config.yaml
model: "autoregressive pixel model"
dataset: "made-up ball-and-stick molecule models"
train_examples: 195000
image_size: 20
horizontal_flip: true
levels_per_channel: 6
vocab_size: 217
arch: "transformer_decoder"
width: 320
layers: 6
norm: "rmsnorm"
norm_position: "pre"
hidden_act: "geglu"
mlp_ratio: 2
head_dim: 32
fused_qkv: false
bias: "all"
qk_norm: false
parallel_block: false
inner_norm: false
positions: "learned"
tie_word_embeddings: false
init: "torch_default"
residual_init: "none"
optimizer: "soap"
beta2: 0.95
learning_rate: 0.0012
beta1: 0.95
shampoo_beta: 0.95
eps: 1e-08
precondition_frequency: 32
max_precond_dim: 1024
one_sided: true
adamw_lr_other_params: 0.0028
max_grad_norm: 3.0
max_steps: 24300
batch_size: 96
epochs: 12.0
lr_schedule: "poly"
final_lr_fraction: 0.1
warmup_steps: 480
weight_decay: 0.3
adamw_weight_decay_other_params: 0.05
Rows from block 3 of a small autoregressive pixel model, named by matrix and row number. Rows with one number belong to one neuron. Each number is 200 + 40 x the weight over its row's rms, rounded and kept within 0 to 999. All counts start at 0.
After each neuron's rows are labels from the 100 images, of 14976, where the neuron reaches its largest size: "strongest on" is what is common among them. Only what is clearly more common there than usual is listed. The data: made-up ball-and-stick molecule models.
# gate: MLP gate (model.blocks.3.mlp.gate.weight, 640x320), inputs 160-319
# fc1: MLP up (model.blocks.3.mlp.fc1.weight, 640x320), inputs 160-319
# fc2: MLP down (model.blocks.3.mlp.fc2.weight, 320x640, transposed), outputs 160-319

gate.237,163,146,240,146,195,281,205,239,203,174,194,190,187,180,215,227,195,255,151,262,167,141,172,265,224,196,274,204,180,172,170,152,241,289,180,137,142,240,164,248,278,138,172,192,192,146,199,167,124,231,235,259,196,239,106,205,221,286,226,188,249,224,203,247,195,223,154,278,239,198,194,273,240,208,225,226,215,244,162,126,173,299,229,249,169,149,241,176,196,199,249,180,204,216,135,199,133,201,226,211,233,169,220,183,205,219,233,197,181,213,212,212,176,198,164,130,178,231,218,195,181,121,178,187,228,158,254,205,155,130,174,223,222,260,96,213,227,224,276,213,200,200,217,131,260,183,250,130,162,244,147,237,153,234,208,177,173,242,217,221
fc1.237,185,205,204,120,188,229,110,208,258,247,157,213,80,180,150,264,158,190,243,176,209,241,213,229,264,196,259,206,160,165,249,246,214,145,267,238,239,120,131,152,220,180,208,194,202,149,192,172,233,197,174,258,245,159,241,222,213,205,302,135,143,211,128,192,200,242,209,224,254,197,179,147,152,177,201,210,217,162,227,203,203,221,174,169,211,187,168,131,235,167,241,219,134,217,241,169,142,155,155,266,184,239,222,214,208,290,191,253,141,196,215,211,185,231,233,252,188,199,217,178,291,200,137,164,160,283,185,196,174,149,165,171,228,257,196,193,219,162,205,218,165,220,186,224,185,226,222,130,204,182,232,200,202,183,203,178,219,203,199,226
fc2.237,188,179,138,227,238,163,170,206,188,169,223,198,268,143,229,248,262,231,189,215,188,154,195,199,111,138,212,208,229,197,165,188,153,207,249,261,195,200,289,265,216,198,123,127,186,190,302,269,233,189,248,144,186,243,283,127,213,207,102,182,238,223,133,196,175,230,208,289,220,206,213,238,122,229,214,173,217,315,145,213,173,250,159,209,118,243,225,223,202,214,209,218,227,215,226,147,188,186,168,237,167,192,176,197,198,145,258,284,196,235,150,214,171,152,262,204,161,196,209,245,169,142,260,118,205,182,205,172,164,193,221,235,223,211,260,140,227,313,144,217,174,240,138,245,226,148,174,124,190,221,178,212,196,176,177,176,179,183,241,197
strongest on: small balls on sticks; branched; dark backdrop

gate.22,246,279,216,191,233,208,177,160,156,227,132,165,145,196,194,286,220,239,231,158,124,175,168,182,191,232,169,127,207,161,174,220,220,249,262,198,172,203,175,231,162,216,148,197,145,244,193,201,259,210,246,137,235,211,170,251,243,232,159,186,199,209,205,183,201,233,155,231,212,164,283,190,166,168,251,167,227,250,217,237,212,217,242,219,169,147,217,229,167,243,182,198,192,240,274,180,226,213,268,194,198,145,153,202,215,148,203,210,163,236,164,199,202,151,169,263,195,248,156,146,235,170,210,230,206,178,202,166,167,250,122,153,154,185,240,241,104,140,245,199,217,155,182,172,125,209,158,138,232,224,171,215,196,206,218,246,184,220,241,162
fc1.22,224,146,255,263,187,142,177,211,233,209,255,243,209,265,132,191,244,195,182,207,245,151,187,192,165,165,176,158,264,163,220,210,178,208,132,233,220,184,137,203,219,209,184,180,268,169,192,93,165,164,149,253,205,173,148,191,235,190,254,260,238,147,191,189,257,171,266,233,162,217,221,154,283,254,217,123,259,186,233,152,249,205,181,228,231,243,207,165,195,273,234,203,143,214,136,205,209,157,142,181,262,203,219,208,187,239,262,217,184,159,164,215,244,194,209,251,236,177,244,195,220,237,199,231,162,195,253,146,218,185,245,212,237,196,164,159,204,290,173,206,173,276,257,178,295,208,227,198,196,209,228,143,218,218,185,206,222,272,131,189
fc2.22,212,265,193,225,245,270,245,255,204,156,134,191,184,232,250,218,183,173,197,161,183,288,243,163,264,154,156,183,244,173,271,223,225,264,213,173,154,268,195,192,200,174,218,227,146,148,291,182,234,135,224,225,180,178,257,188,151,225,150,147,147,142,205,203,151,140,185,230,207,141,234,194,238,160,159,170,197,155,141,190,199,243,206,243,168,197,250,209,241,176,199,239,213,181,140,157,173,242,286,242,181,199,193,229,187,178,112,268,169,247,212,186,169,176,237,223,214,143,155,141,234,121,176,209,251,210,84,198,254,260,165,187,161,194,250,263,189,193,195,150,234,191,313,230,212,176,212,169,183,195,152,170,188,215,205,251,191,183,271,216
strongest on: space-filling; dark backdrop

gate.528,189,246,202,189,160,238,158,210,248,212,233,224,196,168,232,227,184,135,134,232,182,204,166,199,164,160,217,197,181,175,224,212,164,174,224,226,200,237,184,161,204,180,208,137,198,206,151,218,240,148,252,144,241,260,184,209,249,280,146,127,104,72,245,241,203,190,185,193,224,149,248,216,217,160,297,165,104,187,111,241,146,196,158,237,184,211,193,248,179,239,200,212,182,159,186,177,213,189,298,228,236,242,188,244,185,157,183,150,139,207,151,284,194,163,188,227,205,259,181,225,226,257,200,116,233,157,210,201,149,208,208,222,242,171,118,224,177,205,173,195,293,196,235,183,170,211,150,232,246,164,208,256,280,181,228,169,151,188,209,165
fc1.528,241,195,144,244,189,196,133,319,184,218,233,141,241,183,224,199,218,235,183,177,190,203,237,173,196,162,154,221,275,245,194,89,253,146,153,198,262,274,117,92,182,239,161,205,207,207,171,239,157,207,97,161,228,186,235,172,236,216,184,183,192,247,221,170,185,220,179,141,232,215,236,293,230,154,221,177,166,210,285,248,155,169,213,236,173,225,228,160,170,217,224,195,125,175,208,240,214,183,180,220,224,302,193,210,263,149,207,184,191,205,211,171,197,91,203,210,184,189,170,180,196,121,168,228,227,214,192,264,217,241,178,229,201,187,178,171,196,286,278,134,199,235,159,169,134,227,226,223,260,193,202,265,204,181,196,249,259,186,190,165
fc2.528,187,158,249,140,212,216,276,180,228,251,208,232,127,199,193,201,125,252,204,260,146,220,165,155,225,181,193,199,174,138,268,242,157,211,226,267,247,139,242,234,218,217,226,216,190,184,234,96,202,160,226,203,224,237,233,198,108,142,224,187,234,155,212,243,210,214,226,150,153,188,141,170,206,215,244,189,216,268,163,164,264,213,218,128,184,187,159,173,219,189,195,219,246,194,210,141,181,235,197,163,131,177,217,183,168,209,195,239,262,217,162,113,193,262,232,108,221,212,299,244,265,277,183,150,169,225,254,138,131,187,249,220,170,242,208,211,158,133,207,222,140,187,224,203,279,174,131,117,147,227,162,174,180,161,189,190,264,167,212,228
strongest on: green ball; balls and sticks

gate.520,180,152,232,167,180,269,201,189,216,183,217,127,256,200,278,165,246,252,155,168,209,196,126,218,165,208,270,227,193,220,195,85,248,152,205,198,314,247,195,149,200,164,199,232,219,165,108,151,187,187,138,162,149,230,204,162,202,231,215,196,181,191,243,271,218,203,259,206,208,254,196,203,225,201,189,177,155,148,198,226,202,148,146,208,175,225,243,241,206,259,211,178,233,146,211,157,229,190,159,213,237,164,142,178,199,252,242,173,147,115,195,163,146,203,168,168,198,260,215,191,197,93,268,206,116,154,257,237,169,233,223,172,168,146,151,187,224,143,237,241,300,216,202,148,209,174,201,207,238,163,265,180,209,150,205,235,213,235,176,156
fc1.520,158,219,193,239,158,209,224,151,201,175,143,218,181,160,220,218,186,203,197,151,247,208,174,231,193,251,248,199,213,150,214,199,143,183,146,153,212,221,119,181,267,104,163,238,258,178,224,197,210,182,145,256,242,198,193,149,135,293,160,214,194,228,243,198,215,183,189,277,196,210,224,159,156,257,183,192,211,212,248,211,155,175,185,167,189,191,210,178,178,242,227,166,200,209,188,212,194,139,233,207,249,184,234,146,217,162,296,199,278,129,222,176,142,233,159,207,248,191,212,239,163,145,235,311,187,248,134,192,178,268,177,236,184,159,202,151,288,208,161,222,193,213,248,115,142,180,155,183,185,230,257,277,144,213,188,259,195,244,176,154
fc2.520,180,255,169,215,257,225,252,143,234,253,183,228,158,304,209,176,219,123,217,189,189,245,198,198,161,172,175,187,193,229,203,170,222,186,241,205,236,251,174,222,232,300,228,236,148,235,211,211,185,265,214,140,214,147,245,194,299,154,243,256,230,172,235,205,222,236,227,234,227,228,194,115,139,226,122,129,239,151,198,116,227,257,156,224,205,222,157,227,210,211,215,193,225,241,187,152,204,132,188,216,126,147,149,168,297,194,133,227,188,218,186,191,175,200,156,170,147,206,184,234,164,230,172,138,174,191,231,203,206,202,168,197,194,164,169,230,169,187,193,206,247,194,204,244,253,260,159,213,271,156,176,247,173,218,259,180,133,172,79,194
strongest on: small balls on sticks; balls: twelve

gate.536,282,190,171,192,173,213,232,227,226,182,194,181,188,226,112,188,194,167,222,212,291,169,216,192,199,147,217,133,119,202,197,225,111,193,132,195,194,277,180,247,266,227,198,193,174,258,227,255,174,264,253,188,191,274,217,226,143,240,184,166,234,217,245,183,249,197,212,167,130,238,113,205,189,192,260,247,182,193,152,228,217,177,303,179,166,171,192,156,259,173,183,173,240,164,221,186,212,185,311,247,226,183,256,176,177,241,225,192,251,254,191,130,94,141,186,111,181,254,256,148,213,210,166,157,198,263,237,230,232,213,247,231,151,214,245,181,145,191,181,170,228,172,158,231,253,228,215,271,232,152,179,202,140,204,196,268,220,198,181,148
fc1.536,255,200,211,251,174,214,205,138,198,238,177,209,172,191,238,225,193,213,209,221,284,192,222,137,195,132,190,226,235,228,249,159,215,99,142,193,201,233,170,241,223,119,213,184,154,269,152,272,215,221,138,145,212,251,168,145,122,156,187,230,146,205,152,166,224,213,221,157,150,200,168,243,215,223,214,161,130,168,167,246,240,216,253,181,220,208,221,166,180,214,202,245,205,154,119,246,233,177,247,230,213,169,223,185,163,264,168,174,201,216,257,219,161,210,166,274,140,126,215,133,245,201,205,177,178,155,153,222,234,205,165,140,204,256,257,114,209,185,262,201,322,245,176,254,155,117,215,230,199,157,137,256,249,156,242,200,146,124,255,251
fc2.536,132,253,231,238,218,158,154,210,201,191,227,270,110,238,222,178,260,159,164,185,255,199,215,228,210,195,200,209,290,242,216,258,223,224,215,198,188,195,201,214,175,241,161,182,285,242,167,188,128,193,207,220,170,215,260,168,219,213,135,208,205,214,135,255,198,192,171,249,180,198,260,185,209,214,192,197,245,226,200,194,251,231,139,202,215,243,178,213,256,151,147,204,184,201,162,258,183,182,126,210,244,167,226,152,277,218,252,228,120,175,170,204,245,264,140,223,196,194,184,197,149,219,220,163,247,248,106,157,230,201,235,230,232,157,249,237,184,177,201,205,267,302,119,199,212,168,153,175,172,192,253,229,200,199,198,229,191,209,142,255
strongest on: space-filling

gate.571,210,222,186,132,127,210,163,126,192,193,215,197,183,219,166,237,202,163,205,241,183,211,193,148,316,134,188,222,182,195,139,193,212,260,209,224,217,149,185,130,168,155,152,156,191,164,182,184,230,197,133,179,184,220,223,237,217,220,215,170,148,229,180,176,180,202,181,211,207,162,216,263,281,238,289,224,201,207,208,192,136,238,183,215,165,216,158,288,224,119,244,132,164,166,150,254,157,221,185,197,145,217,282,244,208,214,196,182,157,223,179,215,194,211,221,211,243,193,172,201,249,137,244,231,213,157,221,188,203,226,229,169,197,237,223,269,137,132,233,199,237,256,239,239,211,116,193,201,171,235,223,148,267,185,286,177,264,149,208,249
fc1.571,211,193,231,230,134,232,247,182,243,207,172,229,196,187,208,201,236,190,173,180,236,114,233,207,134,168,185,178,235,145,153,187,218,238,231,297,161,191,222,231,187,161,164,203,218,181,229,166,205,190,86,215,284,242,179,184,153,165,237,256,211,172,230,184,166,185,176,215,142,175,132,123,210,221,201,150,152,136,209,221,240,223,230,151,286,259,237,115,185,173,180,236,164,166,257,141,142,167,242,161,204,209,166,270,114,209,202,217,244,129,156,174,120,149,186,231,234,167,128,155,206,235,260,190,207,318,250,291,173,152,256,200,229,211,220,170,152,201,132,220,143,227,199,199,207,251,201,210,216,276,235,205,249,218,158,266,210,234,210,225
fc2.571,171,263,205,114,218,196,198,208,204,212,223,137,144,213,118,179,227,166,196,253,191,188,205,144,266,199,156,207,140,175,190,168,182,178,221,187,201,213,209,191,216,215,230,174,198,204,228,225,208,161,153,116,157,111,261,186,260,203,135,145,163,162,169,247,208,154,278,246,265,191,174,209,257,202,253,189,212,201,176,258,223,186,180,195,183,145,218,196,252,250,148,229,185,146,159,231,140,212,254,231,120,166,275,146,261,230,262,230,229,172,212,226,187,232,222,206,231,227,126,172,191,189,214,272,187,195,220,209,222,277,204,175,213,186,187,214,128,180,219,223,192,200,205,211,246,122,178,231,145,215,172,182,240,191,268,180,210,158,212,218
strongest on: space-filling

gate.255,243,193,217,190,210,211,177,241,189,231,215,146,236,104,176,228,226,186,141,234,212,205,227,243,177,195,160,181,214,241,222,139,211,147,133,227,183,212,214,128,169,233,176,217,255,274,217,201,197,220,195,150,215,174,180,188,143,178,243,183,215,275,208,188,217,234,202,163,186,209,195,237,179,205,159,127,154,178,181,166,114,246,217,274,141,199,169,195,173,203,134,170,206,224,272,239,181,231,125,250,184,255,147,248,207,163,203,196,245,140,232,302,171,288,235,217,282,161,208,254,177,220,232,226,205,165,207,233,182,192,215,208,255,219,197,190,238,214,169,212,221,220,214,144,229,227,227,275,202,164,202,177,160,295,175,240,257,203,182,163
fc1.255,207,191,163,188,246,225,252,215,241,276,263,174,204,225,228,216,225,222,182,191,162,214,197,207,162,207,247,216,213,231,230,274,230,216,216,182,245,159,138,291,225,165,244,135,149,253,135,166,139,205,247,196,203,219,247,252,171,146,175,216,219,189,198,187,187,189,178,215,240,184,197,258,255,209,196,148,259,242,181,240,236,170,193,236,226,219,161,193,237,158,175,230,187,280,142,181,238,241,236,178,192,196,226,133,248,185,242,297,263,119,223,119,235,234,249,194,206,138,214,190,201,186,148,199,212,248,212,182,188,209,162,245,166,190,221,129,172,114,217,226,277,194,249,202,204,185,242,158,190,218,212,153,131,128,251,210,242,236,230,200
fc2.255,226,204,196,234,204,222,121,172,166,171,220,248,252,198,221,186,183,232,195,182,179,211,255,248,208,210,186,226,198,153,222,141,212,184,92,223,174,225,180,209,188,187,179,245,197,187,197,209,257,224,214,207,184,186,183,191,218,241,279,197,208,189,152,180,224,200,176,187,243,231,178,231,179,261,165,190,195,177,268,144,141,202,207,178,199,212,255,188,153,275,223,183,204,173,145,203,205,203,184,230,171,261,158,281,237,278,157,114,170,195,241,216,187,237,111,272,162,243,182,209,157,183,178,234,218,130,232,209,198,158,184,260,256,247,235,285,141,258,137,205,202,184,193,182,288,139,229,224,204,289,185,172,219,250,130,223,246,216,268,233
strongest on: green ball; small balls on sticks; balls: twelve

gate.90,217,155,254,223,186,184,230,216,150,262,145,156,72,174,211,269,186,162,212,214,262,195,183,197,206,234,226,301,192,208,210,170,165,134,171,189,251,237,224,110,252,165,232,188,137,214,200,215,224,212,178,184,211,200,245,189,254,265,169,167,227,153,245,224,212,201,199,143,126,266,160,222,124,215,253,239,187,156,157,235,232,203,174,196,215,206,240,319,160,218,211,137,208,160,203,223,153,234,144,197,197,165,157,150,149,217,206,171,227,232,144,155,226,165,175,214,263,207,208,218,168,188,267,213,263,272,222,210,189,160,142,225,137,249,144,208,171,226,155,183,208,127,78,180,271,232,214,276,233,182,199,176,160,170,256,171,272,288,162,196
fc1.90,151,166,224,202,126,203,249,233,298,192,189,244,176,134,153,219,212,219,201,129,118,261,230,181,170,226,182,143,237,213,170,167,320,149,217,212,272,158,227,252,261,160,194,200,304,184,213,199,257,119,202,167,207,185,172,173,265,238,244,176,192,281,189,277,191,201,214,246,189,164,205,179,227,232,230,162,174,244,193,250,149,232,179,229,189,229,276,252,218,184,168,209,229,242,202,208,218,279,170,205,208,278,216,195,277,218,177,223,219,192,219,226,181,151,188,217,197,243,229,311,212,244,135,227,198,184,199,203,222,212,114,266,160,219,221,213,170,184,289,173,278,233,170,224,142,112,177,152,188,184,200,150,240,205,225,262,195,200,163,231
fc2.90,172,174,226,224,177,235,218,218,171,145,161,125,250,272,222,233,190,189,171,198,225,197,162,193,161,150,247,303,183,219,201,233,163,231,157,241,158,279,223,152,209,219,246,190,202,255,107,272,186,213,191,143,173,193,200,176,125,276,199,252,214,186,163,210,176,174,139,253,185,275,223,238,181,234,150,173,179,187,166,261,187,174,277,173,285,277,209,199,264,233,275,138,193,210,250,218,147,212,273,142,306,223,256,147,171,143,208,231,195,188,219,233,156,297,293,200,208,167,171,155,218,188,189,208,236,220,216,138,183,206,201,212,219,264,220,169,206,264,173,215,188,127,160,196,307,269,205,275,194,181,243,248,184,207,245,203,221,182,130,256
strongest on: space-filling

gate.132,240,211,243,150,174,243,250,236,230,148,246,186,239,194,205,158,228,228,214,241,178,245,130,214,202,209,250,195,188,199,281,205,188,285,123,292,227,237,249,168,215,177,158,189,128,152,264,253,145,240,193,255,229,165,187,180,180,186,184,153,256,230,255,155,218,248,211,174,189,206,144,194,253,230,114,186,233,170,180,189,201,178,249,180,213,244,144,172,196,199,163,200,206,164,184,265,119,189,241,235,209,169,188,237,153,184,311,264,217,215,231,187,234,230,222,149,218,220,186,174,181,199,194,175,218,219,172,276,167,143,210,207,226,175,247,233,162,201,195,152,202,200,152,200,224,154,181,268,117,204,210,280,152,189,167,234,232,181,228,230
fc1.132,217,198,166,192,208,204,206,223,132,191,199,211,145,193,119,175,188,204,220,216,243,189,74,179,223,204,160,219,224,127,171,165,236,268,182,215,156,213,200,142,98,233,216,173,177,153,307,201,215,137,122,223,214,235,143,256,234,214,228,253,179,219,162,149,189,190,211,194,211,201,210,251,172,263,158,142,182,233,140,229,144,223,181,172,197,221,146,238,242,179,205,213,290,267,208,160,235,222,217,127,190,203,222,183,265,266,152,179,235,222,235,269,120,232,179,196,178,218,122,238,201,241,241,186,189,183,205,263,171,213,228,226,216,183,188,142,232,172,196,202,212,180,241,171,245,181,197,179,191,249,173,255,121,256,92,214,250,274,134,150
fc2.132,238,167,218,174,229,159,178,133,169,198,243,221,183,166,197,231,182,211,214,202,185,203,181,181,162,171,194,203,187,242,196,248,209,229,114,228,194,167,255,248,287,286,197,215,241,190,181,251,207,233,239,220,101,152,203,193,135,142,161,157,248,222,218,171,160,192,173,238,195,230,208,131,185,202,256,167,233,232,214,184,248,227,225,250,194,210,94,154,223,160,206,201,240,240,219,198,225,178,247,186,217,199,194,269,184,169,262,247,263,165,220,142,289,236,136,219,216,228,189,152,162,232,196,258,207,265,93,291,132,158,177,123,253,241,256,218,250,224,170,128,210,210,138,171,221,219,281,213,224,178,179,196,276,184,202,178,225,151,232,232
strongest on: space-filling

gate.101,196,171,200,257,222,246,137,211,223,202,177,207,167,167,204,227,166,211,220,188,223,174,239,179,245,201,206,204,239,205,183,228,146,244,182,294,223,175,182,216,216,242,183,198,185,181,211,216,277,211,154,148,259,232,192,140,219,252,235,187,152,211,253,139,173,264,206,196,200,202,229,193,259,165,143,275,155,213,279,282,155,196,196,164,173,188,188,224,193,254,226,231,173,220,121,217,236,214,247,216,188,141,185,208,237,187,202,178,157,217,218,204,240,130,250,204,202,224,157,193,132,242,175,189,175,208,125,177,266,228,242,155,246,191,183,187,73,246,179,191,212,225,213,185,274,210,167,208,302,209,229,175,236,126,194,170,122,170,144,181
fc1.101,224,158,248,133,224,275,177,185,176,191,168,213,266,269,172,145,165,241,238,189,164,251,213,196,145,211,186,147,210,210,232,251,218,211,241,212,168,179,221,195,168,208,289,198,136,211,278,184,123,140,218,171,189,193,237,186,189,97,188,211,204,183,218,185,207,180,213,215,197,188,234,135,183,218,146,213,185,159,220,205,256,246,207,202,212,191,212,251,158,126,177,213,178,249,221,194,166,167,116,177,257,225,232,262,184,203,194,228,191,236,189,225,195,227,180,192,265,178,166,182,166,213,213,158,187,193,205,179,169,198,268,260,115,206,173,199,180,190,183,112,144,236,229,183,149,201,172,192,176,175,197,186,124,164,151,210,229,177,191,306
fc2.101,220,301,143,254,198,173,155,159,186,229,226,232,248,202,200,216,200,238,253,209,248,212,205,193,187,189,305,195,175,224,236,139,213,238,239,158,227,210,112,166,118,176,185,247,257,223,160,223,234,215,269,265,162,145,157,182,157,184,190,304,244,201,174,223,213,208,221,203,238,180,221,167,202,158,184,185,192,101,208,168,216,226,213,241,246,121,277,231,196,250,169,133,221,152,275,201,180,251,274,204,252,237,175,108,165,159,173,217,187,192,210,112,224,240,207,198,147,179,203,121,192,209,242,241,201,217,190,189,205,184,216,203,249,281,254,194,193,199,129,217,318,239,142,146,178,188,174,211,149,230,238,211,246,289,208,199,157,193,255,180
strongest on: green ball; space-filling

gate.172,193,185,138,164,179,224,170,177,219,229,248,178,107,226,222,234,153,197,201,190,101,183,197,201,176,175,152,218,161,197,226,166,191,155,265,152,166,207,187,271,191,234,186,286,218,275,201,268,208,187,143,163,186,233,216,216,269,260,99,229,154,246,258,160,184,179,169,198,235,176,229,157,197,163,236,144,142,182,214,246,176,236,280,169,235,270,219,182,106,162,250,204,170,255,109,182,276,241,261,227,252,225,210,175,268,224,121,271,186,248,152,247,191,198,215,217,149,231,142,200,159,213,206,214,222,272,206,204,219,192,171,224,186,209,267,223,142,201,175,240,202,171,204,232,238,156,156,209,266,240,241,264,253,216,180,191,140,235,163,271
fc1.172,182,157,179,218,155,195,203,251,211,142,220,173,100,212,220,209,248,172,158,249,160,170,203,216,192,204,183,259,217,230,189,252,215,148,222,202,220,231,159,148,194,201,197,254,180,244,238,190,141,152,194,167,177,229,192,196,265,248,234,184,170,184,238,216,256,131,151,142,193,216,218,132,222,225,258,112,171,181,229,204,168,241,245,121,116,181,241,127,217,206,284,164,231,199,214,167,172,231,136,259,232,211,221,239,205,196,219,220,159,256,129,218,228,177,193,168,150,202,172,231,154,206,205,219,231,277,190,215,235,239,210,198,208,303,250,249,165,259,213,189,204,227,229,235,211,136,235,223,230,170,158,201,259,313,218,252,249,190,119,249
fc2.172,202,237,171,228,153,170,149,140,209,267,218,209,280,207,172,209,175,180,180,156,194,234,286,189,174,266,279,204,187,202,161,246,163,213,197,217,217,221,202,183,224,267,192,126,263,137,215,204,198,184,208,242,198,240,238,177,209,169,190,242,311,166,140,227,249,274,313,179,222,281,242,208,217,195,210,261,307,197,173,136,201,193,140,177,158,200,208,208,302,204,115,230,161,193,230,214,219,142,121,152,118,225,223,209,198,167,285,200,227,247,231,186,178,228,272,136,210,204,213,235,131,158,197,203,190,197,178,179,159,224,161,220,174,141,208,117,204,213,231,175,210,157,206,131,223,220,247,185,178,215,224,151,140,136,181,224,196,240,147,147
strongest on: space-filling

gate.565,189,204,151,206,152,212,192,147,153,212,198,216,192,198,192,183,180,255,189,167,216,200,159,228,235,172,178,207,239,219,182,178,165,249,103,243,226,211,162,228,200,219,189,195,221,172,213,230,228,223,81,244,126,182,219,193,236,226,201,174,245,175,180,187,222,249,242,212,185,172,242,266,179,123,178,224,257,250,260,204,214,195,130,208,166,208,218,171,250,69,227,168,165,204,195,114,244,181,274,123,218,238,228,239,205,203,207,245,253,192,158,214,233,126,274,219,125,172,266,150,252,181,265,181,182,174,205,278,236,183,134,158,127,192,225,206,224,231,278,244,261,192,164,183,256,267,247,148,149,172,218,252,286,189,184,180,153,199,183,213
fc1.565,203,243,235,222,179,226,233,170,174,218,166,187,206,179,213,186,218,197,254,207,163,166,219,224,211,174,252,218,227,224,224,162,186,249,111,230,178,213,198,214,207,187,217,243,191,100,239,225,210,228,93,235,154,182,294,159,156,215,190,167,214,188,242,196,130,280,224,246,235,189,236,193,183,94,172,223,233,293,216,152,160,252,157,189,236,244,147,151,180,164,251,204,247,180,202,181,252,203,234,118,202,154,209,203,288,203,176,267,234,213,136,188,196,146,239,265,167,184,218,182,264,94,271,225,158,161,227,258,159,148,163,196,187,165,195,189,226,205,245,235,218,183,146,222,274,245,203,197,184,120,225,272,219,191,175,168,148,250,145,165
fc2.565,151,189,180,199,273,173,206,138,173,262,196,205,123,212,145,181,200,280,216,235,187,263,177,185,96,157,220,211,178,182,213,208,240,198,254,214,243,147,210,323,194,186,266,212,191,195,106,209,154,218,219,231,178,251,226,152,214,180,175,253,243,285,145,247,182,177,209,191,214,214,229,145,199,222,224,176,175,166,231,207,262,171,248,216,246,164,182,281,265,167,176,147,172,167,187,149,246,198,170,139,237,246,232,119,213,217,168,129,251,237,220,209,167,168,202,160,92,208,190,156,250,171,214,158,173,189,192,197,208,221,276,262,204,210,250,233,146,132,148,190,143,257,157,192,162,200,223,203,197,274,171,147,162,203,215,213,148,270,209,245
strongest on: green ball

gate.220,162,200,157,196,245,276,225,189,236,230,218,251,193,241,208,210,135,157,141,160,163,156,224,268,207,264,237,192,166,228,187,219,212,194,185,191,190,146,235,293,251,137,187,295,230,167,114,195,206,169,170,177,217,247,193,145,248,157,207,283,131,252,257,227,149,199,226,211,191,207,223,198,198,168,214,139,217,256,180,233,218,170,258,239,243,290,224,194,190,162,153,221,184,172,127,161,208,199,251,221,141,263,198,232,219,127,173,254,119,197,181,276,181,150,206,176,179,145,185,191,253,225,198,137,237,177,167,162,169,158,160,262,191,206,192,175,175,203,207,185,181,175,156,220,222,200,168,206,196,247,229,238,161,217,216,201,311,249,215,160
fc1.220,221,167,194,189,210,247,232,204,157,206,168,179,190,166,182,217,184,185,225,165,188,187,179,175,258,205,156,269,185,166,202,212,237,195,271,145,146,235,211,210,138,229,109,173,223,235,197,139,183,247,126,211,182,224,271,194,216,219,165,214,253,176,165,153,217,157,195,149,254,210,204,211,166,214,219,169,301,152,163,203,164,138,157,189,171,200,152,277,262,233,232,177,236,201,193,172,192,260,170,200,157,193,236,241,182,245,176,213,140,176,184,165,164,196,202,175,230,151,161,152,167,277,247,205,272,250,211,142,211,242,220,262,174,187,148,233,118,168,167,222,132,181,216,204,180,227,195,204,209,179,111,194,190,228,288,225,175,213,176,159
fc2.220,188,254,262,186,201,149,213,198,235,165,220,211,145,236,221,228,128,269,140,149,135,184,197,351,190,217,222,195,98,233,170,175,172,230,177,190,239,228,204,174,232,162,195,204,204,181,178,256,144,192,206,128,196,136,186,141,164,199,238,247,183,185,185,284,193,149,204,210,147,276,220,196,227,225,158,222,83,203,237,217,172,254,232,232,185,193,249,204,257,203,169,199,234,202,165,224,220,217,256,201,205,196,205,185,233,201,226,210,207,285,239,196,219,224,264,61,221,161,190,224,300,258,137,219,189,168,153,219,194,163,162,241,201,219,267,180,180,206,185,235,213,143,179,210,226,200,214,225,187,229,129,259,203,200,164,236,164,163,200,181
strongest on: space-filling